{"tokenizer": "char", "activation": "geglu", "qk_norm": false, "inner_norm": false, "drop_path": 0.15, "conv_stem": false, "residual_init": "none", "lr": 0.022, "grad_clip": 5.0, "batch_size": 128}
Rows from block 3 of a small CTC image transcriber, named by matrix and row number. Rows with one number within an expert belong to one neuron, the router's apart. Each number is 500 + 40 x the weight over its row's rms, rounded and kept within 0 to 999. All counts start at 0. Numbers have three digits each.
Before each expert's rows are labels from the 100 images, of 14976, where the router gives the expert most weight on average: "top examples" is what is common among them; "lies over" is the class under the peak. Only what is clearly more common there than usual is listed. The data: analogue clock faces.
# router: router (model.blocks.3.mlp.router.weight, 32x320, trained with AdamW), inputs 0-53
# gate: expert gate (model.blocks.3.mlp.gate, 32x80x320), inputs 0-53
# up: expert up (model.blocks.3.mlp.up, 32x80x320), inputs 0-53
# down: expert down (model.blocks.3.mlp.down, 32x320x80, transposed), outputs 0-53

# expert 5
top examples: minute hand past 6; minutes: 30 to 34
lies over: face
router.5:499466544537498499513490532522493472464529542566476455478509494495502512485439455436454461504457490440520538526449483488477511505471521508453468568519455560505422
gate.0:509553483509469454583511466494525471539530508534454487533512507498452529529433477522545493504538490590483449469503420456547543487538495409550448491452452462473528
up.0:538498485491549548458482454580493506489566459556480457461494525569519366442566446495489513436485516421547518589489460477499463446514481484530489491456550527425425
down.0:558450496521506594511517455446498483519539507582510567512475529433589391488510474467539486521497512536485561477429517522475379522523486478512549533489537490483513
gate.1:489434564456533501524456517393488524517542419495524493452473467486556526476489452482547563520470484510470461529469465383551465500545552492518578462482543514452566
up.1:449456457539461482546408461508494463432511595567445526524524520482546500490438501490480581447531461528429514529576509533488545512565473480501547530474521491494594
down.1:523464494501421520421447449459517499559463466514483480486460429465556592453486477447492473398493483461539499551416502495474462489467548523469497396471487528530455
gate.2:499470517527480519505506490509495510479431469547566426526517562456427484494496481449525517513554528557530533531471485485560501568559467526567514550548483541437541
up.2:454556521527476515530504460549539565540479446531473482526455539472521541537461507499506480475469539577525542521530510546444547439518508519402508518533477519493492
down.2:514471472504575591502551485460506504514487500421519506564439521532483547496451553497501526483515461493515532424500549486506504502453547516484567521519515484487546
gate.3:495500481467485545511495544523526536498525524409541506471472491470492512560495484429464576496509544518483584556559526464436510528534454481521552454546534463478577
up.3:449544486542505540517511527499518537504556485434533537463546512453484514588455461451444550509485563516499551503519525466504557483535486523541538437496533516533492
down.3:497526524544518523459502517511437472473444566522508533513515453467531534502498565485458470465501505444475511498536530446461556538511489459473495590497527528515515
gate.4:529441506482513513492499537482428528365498521522583467560466500546517496396482462495494466553499535571442482509525546528516488565436539533514447469512510473485494
up.4:470519539484473519551523449517527483549433511436431529422553505478525527522565467561450518419551431445574523490476482529541542492523447496514482506391495520521517
down.4:539477516509479474468461457445426472463438465474500536590537538384523475502449511482459562506537531527509459504498468427499524486460529463525466527529490468520498
gate.5:513491527528488526483493524520471470499510451458584459435508513496502477486527452394494456576432489568475473463429462558413467478591460531528502479451525509495497
up.5:580553545471482422530459440491446434535494506519445485503487459551496550548481586526432550520516498431527451503535567449487535551429597421442547499530538501426463
down.5:550507536442565471478525551458493478521582476491471510547502446542530456432584547589493519428501515502520470601531527526496475514534420552560534460512531532444442
gate.6:518502435524495547456552476537483478518474477470513477550550474442543496420537555500512473508492519514436530489565522540470575478454503478503484488566473497472437
up.6:516492492443474476547572425544489533563450471433407469533408519514482532452567431475534540504581492529538495486499500511542525512513505472510482464495535485492522
down.6:517517408484459519492500459517483529542515464523469531451494479515426551555506443467465509496513471500492568479470446500536528506464452567571513582467440531509507
gate.7:479519480571474433503476443524498462518495481533475500613488504511513467400504467530587541544482508549554526489508500519477517432531504506537587491493489450464588
up.7:509515496448416551495516529484517509485537460562499467493533503523496491468555511512544502598477560531532461423527514509465469488504510576534544501479480524514524
down.7:537516473617519621534558507439460555500448458515512495544469531481489489473547472455555526414519525548410591507580489466472554463413543489524528500608485482479593

# expert 28
top examples: minute hand past 12; minutes: 0 to 4
lies over: face
router.28:469470529539544501439494500461469513550492463507613472565561504490538532462549540511448543488487485475429505420502476449531467536503521557415523510558468532514493
gate.0:474483488506453553492535460523592537421569485498440470481469500441468485442540556492486484473553565464498586560543582513558534443502546520503556493484499437506492
up.0:586498498490545480480419475504470490528442464502504526515483577550569492525494463591542531513486431499575434440483485496414504502519560459530476547476427511461533
down.0:457477486497489466527501534441499521512594481460476438475565508555495458471498487512545421593435546497502541496533536501510531446572562498444552510552500520541528
gate.1:489467517541472474558485514430530551471508374500577548473485462463423459569486493509478468501514515474470492491494513456576480504474477490550461487442446533546449
up.1:521507511446583444454459508511474528528544582475443553512463529501512526504521460592556535500520445443488542485577544503518505461497540391465566482525471545548548
down.1:561470491434569599487539500479524468466491455468490557513548486456535533519523523486516440397510476554573488502443497502508530489545490458494412376554489517499548
gate.2:529513448472546429505497489486433472514444603547500526521547553445453554479504491515481504401479457446559467513500536445471500446514447481536568465476464453541476
up.2:490468568536450566470493463543559519502512447428484475455409448551539429479489492486497495605511527544400551498521459547478504505486565510468460498497522527490549
down.2:523452462496507582533443535509476493453504540528460445470483524489541477490525479423517525554451449519509449516431557492490533496433533464459551458468469517461446
gate.3:503493473512505562562548536499572522446507528556530489456483458501480467466528518545532569638540511571514481439551439521531469526480442530437554475490482424573448
up.3:547507528479499428421440509515491458565461435475445492598518502504507539538512531451495467402459506447518504536460544495484575467487521490561500501450524563415494
down.3:454554462530470533469426566490506473519523461549525520465441510457549546400481430492465511556537486505544493518459453489481527505479561589508527459478451531559516
gate.4:403588522567540516472442459518551439462485535558533528473528510524522562523437494558497475500530492440511489514484457512551514536556528535545511517607465504490477
up.4:581557418553533511553534561481532590515503491440479459511481473417471474438523430410537475514470443513544574550532500518454489467506417453510437472512484520572515
down.4:536529512482472511480454464476451521509481426465422475481533506441492512460595492535471491465535465505485501468551556468501517555491542449402482532530475566499479
gate.5:500477491473507424438495537516463476433548462473454436427424573529470501429474490454483514480521525529440542501424493493504539493551428462414483510553507483552473
up.5:519467477480535443420486551516465495452533447490407465441463568489474516465471493397525513466530514537425567485442481495496555480556447479407429514547513483560508
down.5:495560499491455484553452411504475501522542485446507478538536545508467569505493500491600473419502489581487532499569529576413503562538473507530504550522514536557512
gate.6:471487528428497486469537446517450531526550489421552488549459481487505508468532479515488502440473523473529490526483510432464584529447450513421554566522458514435459
up.6:495496483516506482555531475528546535433445535548418476445580574489497520456421501535473499550536472536440469477584490483518449564549457482571480457435515500502528
down.6:496461496554522552537507447515526490498465536529483561415467528537513526512589474524495543468562539510458441523479468481504577498555469499476506534509367493494521
gate.7:530487531490498506489466512410563520469572584525538470546491561494509507481534526474471485453573426523519534490506467575459504476426503532498418504577490485555440
up.7:511470511442514456489479465481556490510482546438498498500417554494560531481541506474517467458533517481463495525528424546587508473414477528504512482563455481508438
down.7:482461481539453534497473531543505500526473449488455533441527570466448498471551451497526526386468504477515508534557463579484523485500526537568578490459526525453453

# expert 18
top examples: minute hand past 4; minute hand past 3; minutes: 20 to 24; minutes: 15 to 19
lies over: backdrop
router.18:519507549527532536554480488478520477431496618498535478503512532528465448489479524433428348504486513475537524599433463438472526496496523463469512524498508494510458
gate.0:463564532504472507506500510489604486553479488509530497471501483575539485528485479578525474556477541498409529520528491451470512490414513429493542542491523468554422
up.0:516509441533500553480466554510428497492467549464550529523459556482468454527457509481526481517451452486571388552490558429423520491524555521513473502528500494579520
down.0:460530504497420497567476483484508569480576479494427540481509487563533453469520536541512474575498593540463552524463477527499557544439489493473537525504448495468497
gate.1:449480541419565519452525607469514527602559504464572633547491438474501529478482497507546513453449467466438508475495497452488498392454478542484489457455513488535492
up.1:484485586548462536498499570473465482438445507463513490502425487485534511491475532537553520527413537541437549469452541439453478491513537465534457475503529539475560
down.1:471505454475466579451455481603458485545458479565549535474475553476515558490442474501450486487502541497519503482564496551482511539415560492478453497555480530492449
gate.2:551496471473428486487537498479484515571525468490455546515570452456476502496503516536443502548511462453500505501537551523466454482547458486509472460417525377502534
up.2:477546508543542525511487476498539450510497519534572500457473569500431454542514507490573504500493553555452529496466382493468489524452463471550512549532493540449529
down.2:478512548480522483476530475550513495559466401572585486539573519514509541473462431502514488517514540575458499531449450516521571459483502589539463406475472473552461
gate.3:443529486489546515504520478574509534477519450536494523465482440555541481496520457544525424500563496489504498485549451544506505544474462468512539463520479499447549
up.3:493470457534496509414487480543529472535453472521410426497541487498483521497505502551532531516503489536508435426547504512496503515409561490424468420524507505485552
down.3:465494427531481525444511443517546514490486510582479468461464512470558548521500470543486524526474535512402541498518488536499542590495436492517511482521451517479555
gate.4:492527530488524452477529469460507566444494514466426523542456445502525630494478500535503532480492493479564507526561542572555477507460504511476528540517472543528517
up.4:524449559454503508485506522476493540490516497499481507536546536515469470462534514519457484601463449477479450518471485497542493395518501540540523531516541572470549
down.4:527529492488545481526574528481496529448511443542491525461513502559532499584501480503523516524515424487477493488454485548478555502516498517500440490550472502415497
gate.5:478480465484494555450488530520477465499481535557474524521518524497466507449534469591561549505555517558483416450561491498490499506480543476465426464542440447524510
up.5:493464408498528461519498466469470434486471584487494510474491473507533511528464504505495521487590484545457434513492461485582507491461570509492488465498411487548490
down.5:441495524482494514469501443465550454509560517529456480467557467509549503542498532584459483463497514490569560506546534485538546405542491475503506552540513530534467
gate.6:486473504531461496405519581507455487492444479486467491503470455487532493469466585472479522486483501539502452461503549518505512493505520468489512489515507513503523
up.6:524569391526518549503521460523404576529501555563552466529514461514529484491555478490566563470533510549475539522483531585455429514535534509494539571531528506510494
down.6:593520459464495510480473422434525486516500499443508440525486510510524538529482539524417576526450512491497501506426518548505481439507510429451492516510509451505510
gate.7:538544433456464491473520558515490531495501546493489486528503461487575519458463481487480476456572401487510486407550569462453524431501459473545471453452549491401549
up.7:510544483502533529504487535531482559496538512410481466452484474464493413470513490513405487456517465485404485446558463580585479460518504480550502508470540522526481
down.7:442441414520463506448490544489451487506569513554435472459486510483492531484527472536543444455480444518519494552453514542420493523487490526474510517482467550552529

# expert 15
top examples: dark face; hour 5; minute hand past 8; minutes: 40 to 44
lies over: face
router.15:525443566502499527570443503454476498502556546493476462499524511503462468499498467459463401530506467449534583508470531464502489483475549470510464524560548548485457
gate.0:532482493447506464558441573575427563520503466524408477489469527465523512494433517471451473560486510511509586543490503505425515549492496533513524502517534469514529
up.0:519450483460465494557460507530428510504479491534434489520546561469504562510445574492467478559470522506490565527468525464454470532524486542519511508491515497485546
down.0:565598530478541526521533511503463579528444488421507485535420519499506470564522521516524519516507492543518567501505486472541498448451517454507488489504495540495512
gate.1:530439547530554458465514525488535522556431517471459493501479437519510459519468494551467489482537446500529582489478589454507438593518512485468443500560486432442515
up.1:505554487464430498514532503532473522453532455507535488512493515474550564507581508495541446559529577478536480487576505560453533412472481511555543563436517547482478
down.1:499487470464502493479459451515484458461541522545487458474477495517508484521476478517500504432513476497462490510467442456536498516484498510519537547529482489528569
gate.2:424534495550548456547461529406523542443534470548522502474518494436498482490529449438459551484511454519474485471568504564435474542485472491493584462522535509520549
up.2:528467474539455543510536536613488444544434491507445455571476526542488441512465557558517491477509541489508490528486421492552499482491496497460466513459481477493456
down.2:464552529556580488470443477498471489468497478433449467501474498494420554551499492486442504542458469482505453523475472529542448545480437540503527518449444486538527
gate.3:502562537498483461485513496458447483487503522463478444499566513539522564477503478491524466512501535548410597440505461546509567463540511524426434435467511470523507
up.3:562480490506530554498539507494562537518496447495568579465450475403505461514472500494465488449512470465596432498472498437476477573469488482579521541524534504486527
down.3:559535537470542458536514440537482435482495519490557518541500543478543445477505544503470479510437489471429557495451479501485438491541512494503550427507519511457529
gate.4:524537514516492492504460459441544499540500595492488445534537560490434566503486462465488525452502551489493519404516474521530489441470459556540548498490497484499488
up.4:497608492533470516562400515489465520517508441443552529559562443516499503568483396499510594540552502505545511463454488544496529477490503500565475455490477588496533
down.4:481527445548573549458558509519618470541532592544592482488484525529458458513488636467526489544504461494556469494509479529521489509477550523471450487520501440454494
gate.5:501461549486487459526491488510436505499413500525419481522491475506528430415509556508490519509523495457531485521492466511394478471504567572501528528483486525473524
up.5:507450501521552445551526451480553543570484461500473481575526432545520472496489503520504511422537417466506549471497452473484544532517481551516433486546442562578554
down.5:500565521479495499452484517564590469539452472474458525544508500466513495454530451411523512490447515468538482496522466504460524535545446437465539512525607501508523
gate.6:499500482539471492490495553505438488463393522481463468555511537506516430500465537583515447457462486515570526500441514494482449488457484470588535539464486430515583
up.6:478446496505472493419507458485549573533553514506507515450478497509427545517467463453431509502594509490453504519570520548549628502571496530441460494581563537578473
down.6:548558470563532531485458498443487545495536486510478511540568540481460511433472552553520470524566490495539481523432468499449496554420600518507504543463509525562536
gate.7:415551521501547595447527491483446530546427401515458507474499522463525481420554547494476533390528495534429525496584520489495498586525517559526506496456446522454537
up.7:454552545496502581445450511481484507505545496465535511547483495507474433480504541573495500436501429527534517496490473512527520497479512472516523534490443460516493
down.7:454443522449536521519458524455508472432450523571637504514569502523498451467537488543421490479470557457457462508477537488507505461564462462543539461507504568495560